From a checkpoint of a small image classifier.
Training: soap at rate 0.0015, 25900 steps, batches of 128.
Data: trained on reaction-diffusion patterns (Gray-Scott), 34.9 epochs.
Rows from block 3 of a small image classifier, named by matrix and row number. Rows with one number belong to one neuron. Each number is 200 + 30 x the weight over its row's rms, rounded and kept within 0 to 999. All counts start at 0. After the name is the row's rms in percent of the matrix's.
Before each neuron's rows are labels from the 100 images, of 14976, where the neuron reaches its highest value: "patch colour" is the nearest of a few named colours to the mean colour under the peak. Only what is clearly more common there than usual is listed. The data: reaction-diffusion patterns (Gray-Scott).
# fc1: MLP up (model.blocks.3.mlp.fc1.weight, 768x192), inputs 96-191
# fc2: MLP down (model.blocks.3.mlp.fc2.weight, 192x768, transposed), outputs 96-191

patch colour: grey
fc1.378,108,199,239,182,186,173,199,239,206,210,227,178,182,219,196,201,268,185,258,237,153,201,209,208,160,199,207,246,220,222,197,197,234,237,189,181,170,235,241,223,257,204,251,195,209,190,225,161,237,185,204,164,165,174,166,206,241,198,203,224,179,213,174,231,184,255,226,207,173,215,158,212,195,186,194,183,197,169,240,155,187,202,166,208,157,156,139,239,178,137,169,178,197,193,211,175,225
fc2.378,103,197,134,228,199,190,184,227,193,202,150,235,145,193,218,212,235,133,192,143,168,217,158,218,221,235,166,164,197,139,202,170,151,197,222,164,155,188,224,228,214,232,166,210,215,208,237,168,242,280,138,198,185,203,217,174,155,264,205,138,171,200,176,220,180,190,229,183,258,159,190,227,221,199,174,224,209,209,267,233,231,213,207,228,190,202,192,201,189,168,206,209,190,139,176,205,183

patch colour: brown
fc1.350,113,189,240,178,196,231,199,209,182,233,210,231,214,179,241,180,219,195,206,158,202,187,185,159,179,238,121,211,222,188,182,174,185,159,215,224,221,204,173,206,166,219,179,193,211,177,197,221,184,182,190,165,215,194,191,168,190,209,208,195,253,147,196,172,220,228,179,219,171,172,167,223,238,190,222,251,270,172,195,142,198,206,174,215,180,184,213,199,190,172,216,229,210,224,242,116,197
fc2.350,126,185,166,201,159,148,203,201,194,208,183,238,143,205,160,180,165,218,214,177,177,169,202,177,265,276,218,173,225,193,186,184,192,163,203,166,191,212,164,215,227,221,242,122,209,200,160,159,221,173,235,182,235,173,162,183,161,233,206,221,217,163,211,216,162,196,210,249,187,186,170,188,195,223,166,192,197,214,219,217,207,191,191,185,204,228,217,206,246,232,210,168,238,179,174,226,157

patch colour: black
fc1.442,094,173,187,221,215,179,189,192,178,155,222,218,161,224,228,199,202,178,98,193,214,231,145,214,204,188,170,158,223,212,215,205,233,228,234,183,170,201,166,259,107,205,187,152,196,231,219,181,225,149,195,148,162,181,232,215,246,219,227,191,192,221,204,227,193,171,195,185,209,218,230,207,217,194,179,241,194,211,149,219,179,188,145,222,206,201,205,217,199,189,194,234,211,176,192,154,167
fc2.442,098,186,225,231,170,181,209,231,187,209,214,221,198,189,213,184,200,173,189,185,217,232,184,212,213,152,192,237,197,212,230,159,250,220,168,154,202,202,221,151,225,224,207,203,207,172,157,221,202,223,171,225,170,217,215,231,226,231,207,267,216,193,210,253,194,258,181,223,252,236,149,221,206,161,222,166,137,188,221,191,220,171,210,219,235,252,190,222,264,166,233,177,157,209,154,189,124

patch colour: black
fc1.380,102,236,177,268,166,180,187,177,188,257,161,248,239,182,179,193,199,177,181,163,216,197,169,180,198,216,230,224,176,224,198,225,139,237,206,208,230,235,216,207,208,160,277,239,201,168,169,242,216,210,180,170,198,142,241,201,171,198,235,162,209,202,166,193,192,199,205,162,240,223,250,234,193,212,220,157,234,168,159,223,215,221,144,157,193,219,199,234,204,196,208,192,178,229,216,197,183
fc2.380,117,194,158,118,211,229,208,197,185,172,237,243,219,247,213,152,280,192,169,203,230,226,187,192,222,218,248,208,249,205,235,160,257,209,185,188,192,209,213,239,236,247,210,186,241,233,172,156,170,245,211,230,211,170,219,164,191,232,194,222,173,231,182,224,225,177,227,213,256,183,161,193,238,217,194,233,235,201,179,192,230,201,174,199,260,167,222,229,191,237,217,214,197,198,189,176,221

patch colour: green
fc1.413,107,236,201,245,204,200,221,233,215,221,178,222,178,208,245,167,210,259,185,170,200,135,217,209,209,211,241,218,182,217,206,204,195,215,176,203,238,199,243,193,223,186,172,167,254,114,211,232,148,151,206,232,225,176,207,119,207,183,248,241,145,205,193,197,210,251,226,190,186,184,139,194,132,186,205,198,248,219,192,179,223,211,166,203,209,205,248,126,176,172,169,208,140,276,195,245,217
fc2.413,102,191,195,206,228,223,226,196,197,221,176,215,219,193,172,205,218,230,231,254,215,188,181,163,222,161,226,189,211,194,183,151,188,214,205,188,167,207,172,200,160,188,242,249,154,156,174,194,239,215,137,238,196,168,185,227,239,240,188,155,199,201,216,267,234,229,173,163,272,205,180,202,209,188,195,145,150,175,194,244,205,168,188,234,223,197,179,227,216,198,213,228,195,179,187,187,292

patch colour: grey
fc1.485,096,212,207,221,178,232,173,162,213,200,245,226,146,202,170,241,278,247,204,172,193,197,199,196,217,241,214,225,174,228,183,176,192,247,203,158,211,232,255,193,168,169,219,192,125,143,182,201,192,219,199,183,209,189,230,185,157,220,187,132,166,193,215,237,257,200,179,185,232,174,193,209,233,203,203,233,176,157,209,223,251,178,222,175,205,227,165,230,152,197,196,205,197,198,184,243,254
fc2.485,105,200,194,179,275,230,176,200,207,214,181,203,189,200,210,215,240,174,240,214,265,218,142,201,166,236,253,191,198,194,194,180,211,166,180,176,234,164,251,155,233,211,130,223,160,247,245,194,217,237,145,206,187,207,173,182,206,178,195,210,202,154,201,228,215,234,236,200,163,203,236,197,195,225,235,199,198,233,221,165,211,232,162,177,236,211,173,184,203,222,163,236,200,179,188,216,211

patch colour: grey
fc1.300,096,177,127,243,187,201,202,215,242,201,167,147,206,243,232,210,207,200,205,218,233,233,195,226,224,156,197,149,190,188,205,224,202,165,221,231,192,244,182,173,195,174,183,204,193,245,133,228,231,227,195,197,178,161,227,137,192,225,186,255,165,218,218,164,181,175,195,203,158,165,260,185,197,153,196,254,199,244,205,254,226,133,211,215,155,198,139,160,193,181,183,178,167,189,207,240,222
fc2.300,097,200,214,237,208,162,186,174,182,211,157,198,165,235,200,150,159,179,187,187,178,123,182,199,231,177,189,211,237,206,188,193,193,180,172,196,218,116,273,260,197,205,200,202,172,219,231,193,228,194,230,197,200,199,113,235,186,283,179,167,177,180,162,183,255,139,205,192,215,170,210,199,199,200,194,215,235,215,190,176,188,243,211,161,182,247,180,203,182,255,228,187,231,181,225,204,187

patch colour: black
fc1.687,101,209,190,207,196,193,168,210,210,160,151,190,227,211,220,187,211,248,219,226,141,209,263,213,222,206,226,212,217,215,225,214,182,212,190,195,151,232,161,193,180,248,246,157,180,182,186,195,255,170,176,181,248,197,174,222,239,143,204,232,197,243,213,234,171,211,260,193,175,142,206,206,187,207,234,227,205,151,129,176,214,179,183,234,193,200,113,159,149,151,164,213,213,186,237,192,202
fc2.687,097,166,182,222,214,144,194,176,223,251,174,182,187,199,213,170,240,163,157,222,207,218,172,236,162,219,166,210,200,200,117,212,199,218,177,227,207,139,245,168,228,209,159,238,228,163,232,179,254,241,204,202,209,216,221,207,219,247,251,191,219,159,193,223,189,217,203,186,196,221,196,176,160,216,201,247,159,214,224,181,220,206,177,150,165,264,197,225,202,194,217,240,225,199,166,236,266

patch colour: brown
fc1.748,103,285,171,234,247,139,187,218,184,225,178,234,225,187,241,141,198,213,212,188,189,197,213,168,250,180,213,228,206,178,157,200,141,174,212,211,194,207,174,161,225,177,192,181,237,168,174,203,298,177,230,182,189,170,172,219,187,169,241,193,190,181,183,127,239,185,200,155,182,225,184,161,188,201,232,181,160,224,196,188,157,174,216,174,226,130,241,209,230,170,241,214,214,182,196,190,240
fc2.748,100,194,189,168,209,212,182,168,172,236,162,220,227,192,163,194,212,152,162,227,204,205,226,241,176,224,237,221,239,165,162,197,230,251,211,161,243,204,235,218,216,212,225,181,174,239,161,175,228,210,182,212,200,196,160,160,191,246,199,171,226,199,223,212,200,141,168,158,174,230,210,196,195,207,233,180,235,244,196,198,208,215,216,226,184,228,228,198,224,206,217,197,245,215,180,257,228

patch colour: green
fc1.214,099,216,178,203,150,185,184,191,291,207,201,176,192,190,193,193,224,188,174,265,157,175,270,196,194,232,221,195,221,214,179,237,224,228,199,193,210,187,257,192,193,224,273,246,166,226,119,212,213,248,200,207,193,220,170,189,227,199,208,163,177,214,196,221,205,183,188,227,159,195,149,238,190,250,264,199,185,208,269,208,264,224,177,187,235,174,160,153,218,202,189,191,168,206,179,175,244
fc2.214,092,215,136,251,161,179,160,185,134,281,195,200,232,233,220,206,201,180,202,244,191,140,213,184,188,225,187,177,176,165,257,248,196,173,165,212,201,182,219,223,189,217,214,212,190,202,167,228,194,196,269,214,214,151,164,203,234,225,227,239,249,194,226,205,222,176,228,209,240,184,185,168,180,199,170,251,216,259,291,209,203,182,224,233,158,253,220,198,181,162,223,206,235,132,190,168,218

patch colour: green
fc1.82,108,213,201,202,189,177,213,162,179,189,247,206,187,166,175,186,162,196,189,215,248,190,192,240,220,223,213,200,166,206,151,217,202,238,172,176,202,165,180,228,192,208,202,225,181,198,186,300,220,220,229,179,154,199,232,170,231,188,248,236,168,168,185,231,178,172,198,247,237,194,216,198,182,213,265,174,176,200,213,207,181,229,186,190,197,252,180,169,218,232,205,207,194,156,184,138,207
fc2.82,097,215,153,215,228,170,191,209,204,224,196,198,182,172,268,191,179,162,172,278,179,171,182,183,192,187,161,172,181,150,200,177,164,164,249,211,171,163,232,227,193,203,228,240,224,141,197,215,196,196,222,215,199,213,215,256,242,227,248,192,228,208,232,173,174,196,215,220,226,173,238,211,209,219,185,229,276,235,309,200,214,198,147,225,158,191,201,186,183,237,256,208,175,225,198,184,200

patch colour: grey
fc1.695,126,262,161,226,185,190,235,213,103,150,215,211,182,229,188,245,263,197,217,176,222,198,237,229,220,223,168,148,242,213,166,203,195,244,243,241,164,178,172,230,258,207,156,225,192,193,222,229,222,221,218,208,243,187,202,198,216,191,171,174,150,240,171,240,212,206,220,149,206,209,190,107,230,190,219,169,158,208,188,214,219,242,179,252,215,164,172,204,209,171,240,200,189,181,189,214,230
fc2.695,125,227,214,222,149,201,219,214,194,249,240,204,168,203,173,246,149,187,180,184,177,170,243,255,181,184,229,109,200,153,170,143,181,216,197,157,214,242,216,190,231,223,198,194,226,183,189,231,265,205,203,170,236,186,194,191,169,198,159,171,202,208,197,180,220,161,167,208,221,206,175,188,146,206,194,175,241,201,221,206,153,172,165,118,173,215,179,226,220,251,204,208,236,248,207,197,245

patch colour: black
fc1.454,104,189,264,207,183,208,164,198,172,207,176,218,128,203,227,230,210,171,208,163,170,189,259,222,214,198,202,135,230,203,194,153,212,138,221,217,212,221,201,206,178,185,236,204,149,174,238,172,215,169,174,218,189,183,177,193,158,168,195,222,180,197,163,193,226,214,180,206,173,251,173,184,203,171,210,190,143,197,202,275,213,215,186,129,210,212,191,277,230,249,205,212,260,184,188,173,220
fc2.454,093,214,177,234,215,186,196,263,192,211,199,211,219,200,186,133,236,167,184,234,212,190,172,181,173,216,180,268,217,198,153,197,197,250,191,201,197,205,204,168,236,188,210,230,193,212,194,193,252,214,188,176,172,203,240,247,205,197,183,183,202,171,227,180,228,215,177,194,186,242,127,199,163,214,193,188,195,238,193,186,187,200,285,199,206,201,210,252,223,168,193,243,209,227,171,252,172

patch colour: grey
fc1.689,107,174,182,182,193,233,238,187,150,170,172,177,203,241,163,200,182,217,252,203,248,159,228,161,144,269,186,234,196,139,173,239,264,151,215,189,214,183,155,197,227,223,221,206,220,145,170,212,202,200,194,205,248,234,197,197,144,184,227,185,234,216,215,207,214,247,250,231,216,253,207,135,233,200,252,174,193,179,201,224,223,163,165,252,171,196,137,165,186,217,237,201,204,207,159,147,173
fc2.689,105,187,195,177,195,227,150,217,171,202,237,176,184,139,219,192,200,170,181,187,191,151,235,226,244,178,179,172,225,229,198,206,242,186,222,183,193,203,193,284,150,201,188,144,147,202,222,211,184,182,238,194,203,194,167,226,173,200,230,168,201,207,206,200,226,119,170,183,270,190,180,185,184,216,237,204,261,159,216,179,167,208,213,196,201,192,211,256,167,242,111,207,226,186,198,263,221

patch colour: green
fc1.148,100,188,209,234,232,178,182,206,179,185,214,231,240,240,227,196,223,189,219,132,196,231,162,163,143,205,226,275,239,225,225,179,142,179,212,181,173,203,158,260,240,151,166,195,241,180,213,191,205,213,199,189,192,179,224,209,192,185,258,220,220,158,205,165,210,207,275,261,193,196,220,236,204,167,182,211,251,180,191,215,216,168,211,150,245,158,193,197,159,157,214,271,188,148,201,249,175
fc2.148,102,186,169,140,178,162,166,209,195,198,162,216,161,180,215,146,252,132,197,218,160,206,118,235,213,192,199,187,241,205,157,168,198,242,157,210,189,216,192,163,229,252,230,124,200,214,179,172,243,192,207,196,169,138,188,172,197,185,185,181,211,240,164,214,232,212,220,175,211,165,233,205,154,234,257,220,173,165,159,184,211,207,186,207,217,251,217,197,168,227,199,152,210,173,174,246,155